config = dict(
    translate=0.12,
    loss='l1',
    arch='unet',
    widths=[64, 128, 128],
    attention=False,
    shampoo_beta=0.99,
    grad_clip=0.5,
    epochs=23.7,
    adamw_weight_decay_other_params=0.01,
)
Rows from block 4 of a small image colorization model, named by matrix and row number. Rows with one number belong to one channel. Each number is 200 + 30 x the weight over its row's rms, rounded and kept within 0 to 999. All counts start at 0. After the name is the row's rms in percent of the matrix's.
After each channel's rows are labels from the 100 images, of 14848, where the channel reaches its highest value: "lies over" is the class under the peak. Only what is clearly more common there than usual is listed. The data: made-up road signs on poles.
# convs0: first 3x3 conv (model.mid.0.convs.0.weight, 128x128x3x3, each kernel summed), inputs 64-127
# convs1: second 3x3 conv (model.mid.0.convs.1.weight, 128x128x3x3, transposed, each kernel summed), outputs 64-127

convs0.30,092,182,192,220,226,201,260,158,194,167,232,179,242,199,188,214,194,204,186,224,151,258,215,157,181,206,220,233,168,173,218,141,257,192,254,151,219,242,242,122,150,248,195,271,240,176,194,199,179,220,200,166,257,207,193,189,228,177,187,223,163,193,189,167,198
convs1.30,090,247,194,225,211,260,191,217,199,219,206,207,131,229,203,207,234,191,266,299,241,210,209,270,192,173,215,186,211,210,206,205,170,231,177,190,171,181,205,215,183,217,192,191,216,151,203,199,177,241,166,218,213,240,214,200,193,164,225,253,223,241,168,267,221
lies over: symbol

convs0.2,105,199,197,177,153,163,204,224,198,209,178,189,184,182,185,153,227,215,210,206,147,175,218,237,226,223,266,202,232,257,243,205,150,134,185,233,189,223,221,243,174,224,198,220,183,221,238,224,189,189,201,260,147,168,214,228,229,189,216,220,176,146,207,201,216
convs1.2,107,202,185,190,213,232,219,204,156,199,214,187,170,221,272,159,177,261,224,169,251,252,225,159,190,274,199,192,183,195,189,233,185,200,202,176,178,240,165,118,268,185,195,246,241,192,227,194,167,228,186,180,160,205,201,197,214,131,205,219,253,176,218,200,216
lies over: face

convs0.110,095,149,170,200,195,202,194,198,215,235,248,172,152,213,187,157,238,161,238,179,179,179,221,187,189,203,191,191,196,228,154,211,225,218,211,202,176,174,178,158,191,162,187,163,170,221,237,189,152,214,182,212,196,188,192,219,249,237,216,155,201,175,269,196,228
convs1.110,092,254,216,193,205,300,209,231,207,198,158,235,191,212,245,183,192,244,203,245,166,243,172,208,215,229,183,247,195,191,162,227,207,192,198,176,256,221,212,241,198,185,152,225,163,184,192,187,174,147,175,206,133,208,143,170,183,142,203,211,217,224,193,159,165
lies over: symbol

convs0.105,096,225,171,216,224,193,237,185,172,180,238,123,200,192,207,205,184,229,209,246,197,160,191,219,145,185,179,201,276,229,211,185,261,231,231,230,181,209,245,196,193,211,232,162,167,160,178,208,165,230,195,185,192,195,207,214,205,275,217,167,233,170,225,180,148
convs1.105,109,204,155,207,206,160,183,233,197,199,155,213,214,195,245,209,162,192,206,176,142,218,197,228,241,168,221,181,195,219,201,150,182,200,240,189,131,192,133,216,229,197,232,199,217,194,181,197,148,162,146,140,175,194,193,221,198,111,204,205,184,178,187,219,229
lies over: symbol

convs0.45,097,217,208,144,195,237,147,252,162,188,182,206,215,185,204,186,187,234,195,207,211,186,208,221,153,201,176,163,166,255,237,162,188,194,269,168,128,147,203,180,167,204,207,206,207,175,209,233,249,242,223,167,195,243,236,156,189,223,268,177,190,231,205,189,210
convs1.45,084,200,211,190,204,261,174,224,268,168,173,232,274,207,185,184,227,196,184,238,235,172,198,221,228,250,175,198,191,195,214,168,178,200,158,192,199,160,146,246,168,167,184,167,177,223,183,114,160,160,235,218,169,175,200,193,185,190,155,180,140,226,206,220,226
lies over: symbol

convs0.55,097,132,202,238,202,212,175,209,136,217,157,207,236,221,199,197,184,259,133,300,165,216,181,164,271,190,186,145,236,170,174,157,225,147,251,191,221,213,227,149,189,206,214,253,185,218,229,203,216,210,183,187,170,199,219,179,197,156,160,240,195,177,171,192,210
convs1.55,084,213,154,198,193,205,184,210,217,193,174,214,195,191,178,193,181,205,177,167,161,215,231,285,201,174,191,204,189,184,172,207,214,193,202,199,157,174,187,130,255,138,174,203,206,209,184,209,222,297,195,155,205,217,284,197,281,158,217,274,176,223,211,194,205
lies over: symbol

convs0.4,100,164,248,223,201,212,193,146,202,274,204,178,122,215,218,194,203,178,269,229,225,223,241,165,225,205,212,215,163,193,210,154,183,177,167,173,167,209,158,230,209,219,247,207,225,214,172,206,221,181,191,135,228,200,175,227,187,191,129,227,162,194,194,218,185
convs1.4,119,196,204,248,192,177,206,224,207,183,193,155,248,175,217,183,234,193,226,242,150,154,206,269,192,231,218,182,206,210,192,173,199,204,202,148,200,191,184,241,212,187,184,263,185,211,198,227,228,225,191,196,192,201,218,208,214,163,218,217,157,181,209,232,177
lies over: face

convs0.36,086,236,204,192,203,181,163,232,207,155,254,223,152,222,186,179,198,175,166,186,176,197,170,252,260,260,212,181,176,191,200,214,154,191,175,203,234,187,174,193,223,235,196,170,179,168,178,180,215,154,214,181,170,160,194,194,222,212,166,205,204,193,210,235,188
convs1.36,093,164,259,225,186,188,169,222,191,220,214,161,222,207,191,225,132,202,211,152,243,150,225,207,118,139,219,213,213,194,236,186,212,222,221,212,253,204,179,226,226,216,227,198,159,200,213,228,191,211,189,177,260,209,182,231,191,227,195,187,223,190,213,205,238
lies over: face

convs0.25,100,150,206,190,197,170,211,177,173,159,226,192,198,201,202,214,211,212,232,211,179,199,185,193,155,138,235,213,270,179,124,135,160,168,247,229,215,166,218,169,157,195,150,146,228,168,246,185,194,235,231,242,181,213,204,194,183,218,260,139,129,207,230,205,204
convs1.25,084,198,152,250,199,197,259,162,180,192,207,170,202,181,187,200,189,214,212,286,160,201,199,303,240,165,249,182,233,233,189,177,204,203,184,190,226,204,209,228,163,176,189,172,233,172,217,249,258,186,168,205,201,207,204,168,249,163,210,248,178,198,228,181,205
lies over: symbol

convs0.43,125,227,216,206,211,193,232,203,261,148,215,206,235,183,125,232,168,211,150,203,178,262,178,149,175,169,185,234,181,220,198,150,199,191,208,198,231,212,198,151,189,202,176,213,137,219,240,218,177,134,234,239,207,206,218,179,213,190,184,205,208,210,156,213,199
convs1.43,112,186,201,183,243,144,184,168,115,183,205,189,198,198,217,211,214,212,295,190,216,176,175,280,161,143,183,182,194,206,217,158,195,220,203,208,177,226,206,208,214,212,224,129,227,216,234,197,195,274,198,194,178,204,185,192,187,170,185,147,185,202,199,197,192
lies over: backdrop

convs0.3,098,211,232,145,158,124,205,165,185,165,191,143,198,160,197,149,194,190,204,195,188,209,194,209,188,161,214,224,236,196,209,172,138,252,216,242,184,210,232,244,188,185,196,213,242,169,205,217,171,260,202,206,199,179,165,170,175,214,177,169,197,185,212,185,231
convs1.3,087,181,199,248,235,228,184,161,130,176,250,158,231,191,229,252,186,187,175,235,133,230,171,174,184,155,176,213,194,192,193,190,188,228,219,210,177,206,185,161,197,231,185,181,211,205,159,165,164,146,161,160,194,200,192,205,188,172,252,234,165,211,196,201,193
lies over: symbol

convs0.87,114,184,167,192,227,190,215,237,199,172,148,159,190,221,175,202,195,238,243,210,208,156,230,158,233,215,187,219,214,214,218,202,222,216,181,224,108,249,168,168,192,180,173,133,214,189,205,223,185,206,218,199,184,258,164,189,213,231,244,186,191,230,190,159,215
convs1.87,094,206,232,214,160,225,197,229,215,226,155,211,220,153,223,216,183,194,226,202,215,189,204,265,182,235,165,165,213,238,208,166,208,242,196,200,204,217,204,194,213,183,235,213,165,177,192,194,235,208,161,252,238,208,173,234,250,227,187,186,188,235,216,210,213
lies over: face

convs0.90,097,217,212,235,189,223,206,194,219,222,137,226,204,207,175,191,165,174,224,234,192,163,211,208,208,206,193,169,166,176,169,166,188,156,189,195,215,253,161,198,163,211,217,211,220,212,210,231,153,169,187,182,189,149,214,161,212,199,254,214,222,206,139,166,170
convs1.90,099,200,174,234,202,186,237,231,198,192,214,220,210,191,251,144,238,233,194,150,215,194,238,223,260,183,192,243,233,202,191,204,214,244,191,193,191,213,230,164,192,176,216,255,179,224,219,249,210,254,217,191,184,224,136,173,181,161,194,212,214,141,171,207,180
lies over: symbol

convs0.16,103,185,206,214,205,161,157,141,161,233,160,167,188,173,277,202,179,157,210,228,210,177,199,187,190,227,231,181,237,191,190,218,217,174,198,162,173,229,209,155,234,183,210,150,150,228,164,145,148,211,192,187,227,193,168,142,235,236,220,240,235,189,179,217,153
convs1.16,098,185,201,158,217,226,197,192,209,211,240,262,118,175,208,155,111,211,176,180,224,222,226,247,194,219,184,183,237,204,175,231,203,189,200,194,228,237,193,172,221,186,201,163,170,184,202,259,231,165,180,222,171,148,242,203,205,259,220,234,184,239,214,199,233
lies over: face

convs0.62,109,208,264,271,166,188,243,166,220,175,180,136,154,268,154,171,177,178,256,236,169,185,204,186,168,242,256,208,216,159,218,208,210,157,194,186,160,200,209,144,180,205,200,246,173,242,226,298,196,217,187,189,234,231,173,237,203,142,165,233,193,194,169,175,189
convs1.62,095,213,192,245,220,226,181,268,183,218,165,244,218,188,200,160,210,226,231,200,197,216,203,309,219,245,206,180,199,138,229,201,222,207,196,256,229,178,200,191,189,190,243,195,186,209,226,171,200,187,212,192,198,235,229,202,208,221,237,174,212,262,222,223,173
lies over: face

convs0.12,096,181,148,186,180,218,206,227,215,132,218,152,262,182,237,158,161,193,234,260,197,217,186,175,206,171,191,242,231,217,170,182,155,160,209,163,221,205,221,219,180,215,219,205,233,143,237,198,261,195,208,153,187,190,261,203,234,223,188,146,144,232,206,242,157
convs1.12,100,186,253,185,237,222,194,171,225,181,210,170,208,164,240,142,210,212,205,201,155,193,198,230,247,167,190,146,215,209,232,184,190,182,232,209,216,201,226,202,153,170,180,230,205,208,196,208,203,236,182,168,209,158,213,234,204,171,155,198,158,212,209,193,142
lies over: symbol

convs0.63,098,179,233,194,203,183,198,169,213,244,224,220,219,191,145,189,143,156,222,183,200,213,243,231,253,222,161,260,215,190,158,256,163,201,180,244,262,170,217,173,182,209,186,207,205,203,155,157,203,216,225,227,218,156,230,126,170,191,194,214,195,183,180,177,223
convs1.63,085,240,180,158,191,228,247,239,236,186,193,214,202,215,189,196,134,193,219,179,165,200,204,186,162,180,221,203,208,190,185,159,174,174,219,229,267,185,250,158,203,184,234,193,176,182,232,220,228,215,201,175,195,143,237,173,203,222,161,174,150,211,176,199,238
lies over: symbol

convs0.8,094,278,216,174,184,209,183,147,222,179,209,248,192,183,210,230,228,190,271,144,231,216,165,250,223,194,201,208,200,229,235,199,233,190,220,207,227,189,134,175,170,173,231,182,237,191,221,175,172,220,231,189,187,245,200,171,208,198,192,131,214,184,222,188,208
convs1.8,086,197,202,267,220,251,185,252,190,208,182,154,235,189,193,212,198,201,170,240,186,189,250,156,212,226,197,199,234,192,208,201,219,176,166,153,248,195,203,239,193,202,225,188,189,159,200,222,218,165,188,137,199,220,157,219,156,227,256,165,138,166,204,186,201
lies over: symbol

convs0.31,101,204,215,236,201,250,238,218,168,183,172,222,204,157,217,229,219,208,183,154,234,170,215,164,194,174,231,270,212,198,205,208,252,195,221,209,242,211,170,124,303,201,188,189,185,179,256,237,181,215,201,264,196,240,230,193,174,196,192,208,156,179,194,185,237
convs1.31,089,214,198,152,186,226,190,193,246,208,154,170,196,204,207,234,258,166,147,207,122,191,169,162,153,205,228,172,216,222,192,189,187,161,186,199,194,212,159,219,179,203,251,186,224,178,183,230,186,160,210,171,198,206,204,169,169,187,172,185,188,184,220,215,217
lies over: face

convs0.77,099,197,180,178,216,218,195,239,162,176,186,205,187,203,275,274,213,200,149,217,155,161,170,246,250,219,167,210,226,222,238,190,232,216,234,152,219,175,204,148,178,172,223,201,228,228,217,178,187,266,179,201,193,183,212,238,250,159,200,244,146,200,224,186,228
convs1.77,099,228,208,205,211,254,163,195,236,213,145,222,171,259,235,183,226,235,208,226,211,206,211,115,228,148,171,194,166,136,154,230,183,213,180,199,218,184,172,187,220,172,176,151,228,200,187,181,185,146,214,220,191,253,222,207,192,174,204,186,203,171,181,243,191
lies over: symbol

convs0.89,089,244,233,226,191,167,212,257,231,169,177,160,134,252,183,236,253,197,262,193,204,211,168,191,220,237,227,187,209,126,228,209,188,158,210,175,174,259,207,196,143,193,209,211,213,206,195,214,171,196,231,215,234,198,140,205,196,215,174,182,204,222,195,180,185
convs1.89,090,226,137,197,217,212,178,222,181,185,191,154,246,193,213,215,210,174,194,264,244,234,222,242,172,225,237,202,194,224,207,194,234,177,166,244,202,237,213,224,183,213,205,237,224,172,195,228,213,219,225,207,199,211,204,193,202,285,202,152,215,203,215,220,207
lies over: face

convs0.112,102,201,186,210,214,155,215,208,214,243,208,172,193,202,233,201,194,229,178,190,173,138,212,163,182,145,187,218,238,190,207,213,206,206,155,148,249,205,202,217,222,197,193,179,186,249,197,167,189,170,194,209,237,246,187,209,214,221,195,213,201,173,200,211,232
convs1.112,124,172,179,173,202,223,215,179,173,217,222,218,184,223,200,159,202,198,197,92,200,195,214,245,170,169,207,209,180,249,185,214,233,148,236,232,201,213,230,178,212,179,172,223,182,176,237,233,209,247,191,169,211,186,163,198,191,201,202,210,265,153,230,183,175
lies over: backdrop

convs0.96,101,143,163,216,183,188,243,204,157,222,134,247,205,255,164,208,229,139,166,230,223,144,198,174,249,197,252,142,199,178,192,188,158,191,261,231,192,202,192,217,209,239,241,234,205,161,218,147,196,208,153,250,239,232,200,191,199,150,233,200,208,172,217,201,207
convs1.96,116,207,181,225,204,222,231,227,212,186,210,185,162,162,210,186,168,188,171,192,219,191,169,244,200,213,227,215,209,188,189,196,178,218,174,153,206,228,215,197,234,244,197,248,206,206,174,225,322,223,225,222,169,219,240,189,176,233,232,175,177,178,247,230,216
lies over: face

convs0.44,101,223,157,202,175,191,195,184,199,223,181,180,204,231,194,188,196,224,238,170,220,198,209,223,211,235,254,207,200,148,209,200,202,183,209,240,169,249,226,250,204,188,276,255,184,206,201,224,146,191,230,179,194,182,232,235,173,221,185,222,165,201,218,161,230
convs1.44,119,221,188,183,218,166,230,185,199,208,211,181,243,146,186,230,198,197,220,192,293,211,198,122,215,275,215,209,202,154,226,233,251,229,180,233,204,180,221,280,187,140,190,181,234,217,182,200,200,162,196,209,175,233,148,213,207,235,189,199,203,204,199,230,182
lies over: rim

convs0.79,098,189,157,198,228,194,202,205,179,200,182,238,214,186,194,209,212,148,240,195,183,150,154,236,203,152,189,189,239,241,216,230,183,150,207,194,214,177,162,209,199,175,216,158,177,139,206,224,158,180,276,232,209,185,186,185,166,205,201,159,199,185,229,168,241
convs1.79,083,180,232,250,252,215,171,216,146,218,201,231,165,239,198,149,191,247,163,230,233,227,178,204,174,197,207,205,223,189,224,190,192,177,201,177,195,198,159,163,205,243,219,208,173,200,191,280,170,269,280,159,151,191,240,217,170,172,196,197,207,166,239,211,177
lies over: symbol

convs0.75,117,222,185,190,181,173,199,233,139,218,239,207,198,204,195,201,170,186,199,227,135,235,237,190,226,157,221,159,177,220,248,193,187,246,188,154,196,242,210,224,229,151,188,236,229,226,196,151,220,174,220,165,208,194,223,214,200,178,196,181,193,154,144,216,256
convs1.75,110,191,197,262,244,182,180,181,204,169,179,196,224,219,212,211,213,182,243,168,166,169,194,128,186,188,183,186,196,251,273,162,208,183,159,213,172,169,185,198,198,204,203,192,216,180,174,160,232,211,227,184,225,220,231,193,217,216,184,195,234,171,178,225,193
lies over: rim

convs0.100,100,199,227,179,174,183,197,224,162,203,205,209,192,222,144,201,189,198,178,171,113,180,186,205,215,196,223,152,148,218,236,191,220,258,235,234,163,189,250,154,258,246,232,155,238,197,197,190,216,178,161,181,245,159,214,201,196,194,180,202,193,163,156,175,224
convs1.100,095,181,184,183,208,222,233,194,243,214,179,113,189,213,175,198,185,207,199,166,251,184,207,137,209,239,167,214,196,248,219,207,170,200,228,171,221,168,152,192,261,163,182,176,186,198,216,147,135,151,195,162,212,216,199,202,180,175,181,175,162,208,159,221,248
lies over: face

convs0.97,092,143,149,276,184,176,206,206,137,174,189,201,251,153,178,226,205,234,169,195,205,189,188,157,192,194,245,188,237,220,221,165,222,262,199,148,188,199,190,236,210,217,204,160,193,204,191,207,183,193,225,167,226,176,287,195,216,177,205,141,208,177,204,201,207
convs1.97,103,161,223,68,193,173,229,204,207,171,203,178,196,227,185,162,179,230,185,180,205,217,191,241,209,220,212,198,196,211,196,181,236,215,225,228,209,200,223,229,232,153,139,208,227,235,199,207,190,193,210,167,213,234,241,254,255,228,215,182,118,158,201,183,221
lies over: face

convs0.6,102,143,183,190,235,216,214,154,172,219,159,143,193,213,193,167,187,138,231,207,186,269,233,216,231,180,172,138,217,195,202,171,223,197,208,179,206,169,188,226,239,194,199,261,154,227,190,200,211,207,182,166,238,240,154,202,209,206,144,218,147,203,226,213,250
convs1.6,102,193,199,149,211,178,166,211,232,213,206,148,213,177,236,181,180,175,220,221,156,201,177,219,270,162,194,236,169,188,199,191,216,194,207,172,171,167,196,288,175,207,168,167,211,184,219,170,261,252,181,219,208,180,176,144,199,217,195,202,151,231,197,203,206
lies over: face

convs0.108,098,224,213,259,200,181,224,166,212,239,203,185,171,246,215,192,224,267,198,206,249,192,169,174,254,197,188,207,213,169,170,206,249,219,192,225,237,155,242,180,203,235,160,189,172,207,174,222,178,246,193,201,166,193,168,177,222,172,151,178,190,196,160,244,210
convs1.108,090,263,195,158,205,187,156,196,177,233,173,244,190,219,207,193,182,234,163,160,176,196,240,239,223,194,168,190,176,151,214,175,226,159,233,207,179,164,217,208,220,192,201,226,215,211,155,193,181,183,200,199,192,184,191,223,272,161,170,246,161,210,158,169,231
lies over: symbol

convs0.37,112,217,240,281,215,196,161,163,216,183,161,206,192,239,202,167,189,214,252,211,152,169,186,208,213,170,215,202,179,201,199,259,131,171,171,161,193,258,207,118,175,200,197,232,196,162,190,211,214,224,176,183,201,214,195,237,236,203,199,208,172,177,173,170,161
convs1.37,132,213,188,187,186,216,238,196,229,201,183,214,174,198,230,186,226,178,184,222,295,229,208,95,194,219,184,180,201,192,219,267,193,209,203,213,239,194,188,242,189,234,165,175,211,259,204,211,188,116,192,227,256,206,229,247,210,193,197,201,196,208,176,221,200
lies over: symbol

convs0.114,099,207,183,182,229,224,176,226,218,244,234,214,186,231,148,179,151,149,149,213,163,166,164,264,150,204,187,207,179,208,196,213,192,152,213,193,200,178,143,172,189,207,196,282,193,168,211,233,169,229,224,222,184,192,191,212,234,182,238,185,212,174,176,188,225
convs1.114,095,209,165,211,172,246,178,189,147,187,165,125,188,179,168,179,204,173,182,185,271,211,235,119,168,224,211,203,223,198,239,163,176,221,224,201,201,228,207,216,170,195,197,172,259,190,232,207,194,171,229,199,210,199,214,216,203,165,210,173,251,153,203,158,193
lies over: symbol

convs0.85,112,216,179,243,208,208,233,221,220,198,159,147,265,160,192,251,197,180,215,236,228,169,205,193,177,221,205,151,175,222,227,216,206,180,213,225,158,250,198,187,184,214,164,138,211,166,195,212,168,223,234,185,184,249,200,136,215,203,187,192,261,245,192,177,173
convs1.85,093,194,165,141,205,228,237,206,148,211,210,170,196,186,179,168,199,189,256,180,173,195,211,339,207,250,214,214,198,192,190,206,192,198,190,218,204,217,188,200,185,156,178,211,161,192,175,213,146,204,175,230,207,202,173,178,218,161,227,202,173,141,152,162,231
lies over: symbol

convs0.109,095,161,160,187,228,213,234,181,199,203,183,199,235,161,225,217,238,244,201,263,195,190,209,226,226,162,146,210,234,206,143,182,203,173,218,171,237,225,162,218,156,230,162,132,206,175,191,217,261,280,226,168,213,228,215,204,224,160,222,128,231,203,239,181,220
convs1.109,092,173,170,178,238,185,208,213,185,221,196,207,190,249,239,153,211,198,126,167,205,184,146,153,212,230,198,229,152,233,179,202,199,178,194,181,209,199,233,132,230,158,193,248,180,191,193,202,98,127,202,205,194,225,195,189,198,196,171,222,220,175,204,204,177
lies over: face

convs0.14,112,196,210,217,211,197,232,227,138,187,198,168,195,157,204,225,211,226,163,240,120,252,175,199,210,228,222,164,216,192,173,227,207,197,208,215,206,213,239,107,152,255,235,217,223,157,138,221,199,213,152,183,178,224,195,152,200,164,210,232,239,200,207,197,216
convs1.14,142,221,284,127,182,143,233,228,225,247,178,178,204,211,179,194,253,212,210,251,227,214,198,111,241,206,183,164,234,218,177,264,183,209,228,185,214,153,204,226,234,173,180,187,228,198,166,196,138,146,166,171,179,161,179,229,195,213,202,175,227,201,197,198,246
lies over: symbol

convs0.7,102,151,224,135,197,203,188,144,199,215,212,230,142,236,209,215,217,226,190,164,169,234,185,201,171,194,212,172,198,150,195,126,249,185,232,196,227,212,261,227,206,167,224,202,243,154,148,191,177,257,207,207,204,210,252,173,183,164,232,157,191,172,237,199,164
convs1.7,100,171,162,228,223,259,168,187,229,167,179,232,181,209,239,190,223,170,224,255,232,205,231,242,194,200,188,222,167,193,172,200,197,285,230,158,181,212,154,237,249,180,239,242,222,187,222,263,217,179,201,184,175,228,246,166,230,193,215,222,165,220,235,195,249
lies over: face

convs0.58,088,187,203,212,248,254,189,165,216,187,157,202,204,218,211,184,181,208,136,170,125,223,187,168,154,232,233,184,251,238,178,210,201,207,207,235,241,181,224,166,258,188,226,169,194,234,191,212,233,233,196,221,263,222,197,198,155,201,240,208,123,200,211,208,228
convs1.58,098,200,194,159,168,229,179,173,175,251,184,145,205,224,207,225,247,199,254,223,248,189,162,211,163,200,174,197,162,200,204,214,229,206,211,184,212,144,206,182,193,273,139,215,216,197,225,190,156,119,226,163,220,204,156,185,189,243,228,163,185,232,181,197,194
lies over: face

convs0.122,100,219,244,176,224,228,211,234,173,200,217,203,214,201,234,206,153,198,158,205,249,192,204,254,177,229,179,252,213,137,194,232,210,211,191,141,179,181,187,218,193,205,266,194,178,204,171,184,222,193,181,246,217,246,193,199,187,168,252,182,164,188,161,211,222
convs1.122,096,214,258,165,210,145,192,171,235,208,174,172,239,208,193,192,202,223,242,199,188,187,211,117,180,192,246,222,177,258,243,215,175,152,201,209,209,228,177,258,206,255,205,118,234,257,176,206,177,168,196,196,210,192,255,218,173,222,202,186,195,227,165,215,196
lies over: face

convs0.33,107,224,234,213,182,257,197,238,246,198,217,201,175,197,228,199,161,250,139,193,256,131,254,209,223,215,182,242,185,168,234,163,211,249,232,188,223,162,198,220,166,204,212,201,169,180,195,194,169,256,226,224,190,172,238,189,234,152,227,148,183,203,175,199,197
convs1.33,100,206,184,164,156,198,246,245,198,204,224,163,213,221,221,179,198,209,181,205,190,210,210,177,205,182,214,223,134,269,164,216,224,167,164,199,192,163,165,218,241,290,211,142,233,190,200,196,207,143,171,168,193,176,230,208,198,153,186,186,241,201,187,177,215
lies over: face

convs0.116,103,210,236,185,221,225,178,244,227,217,264,259,170,182,222,260,194,161,198,186,275,166,214,177,204,228,167,252,239,197,235,238,215,230,220,245,211,202,199,242,161,191,219,192,217,227,158,220,176,195,229,214,187,218,237,224,251,243,223,211,194,270,213,217,204
convs1.116,095,224,178,158,181,198,201,177,152,222,162,162,197,218,236,207,163,219,191,288,157,186,230,197,170,205,191,194,189,220,221,140,199,242,168,186,195,220,188,153,199,219,221,153,172,198,204,197,203,188,226,200,225,219,156,226,214,201,183,173,152,217,241,232,215
lies over: face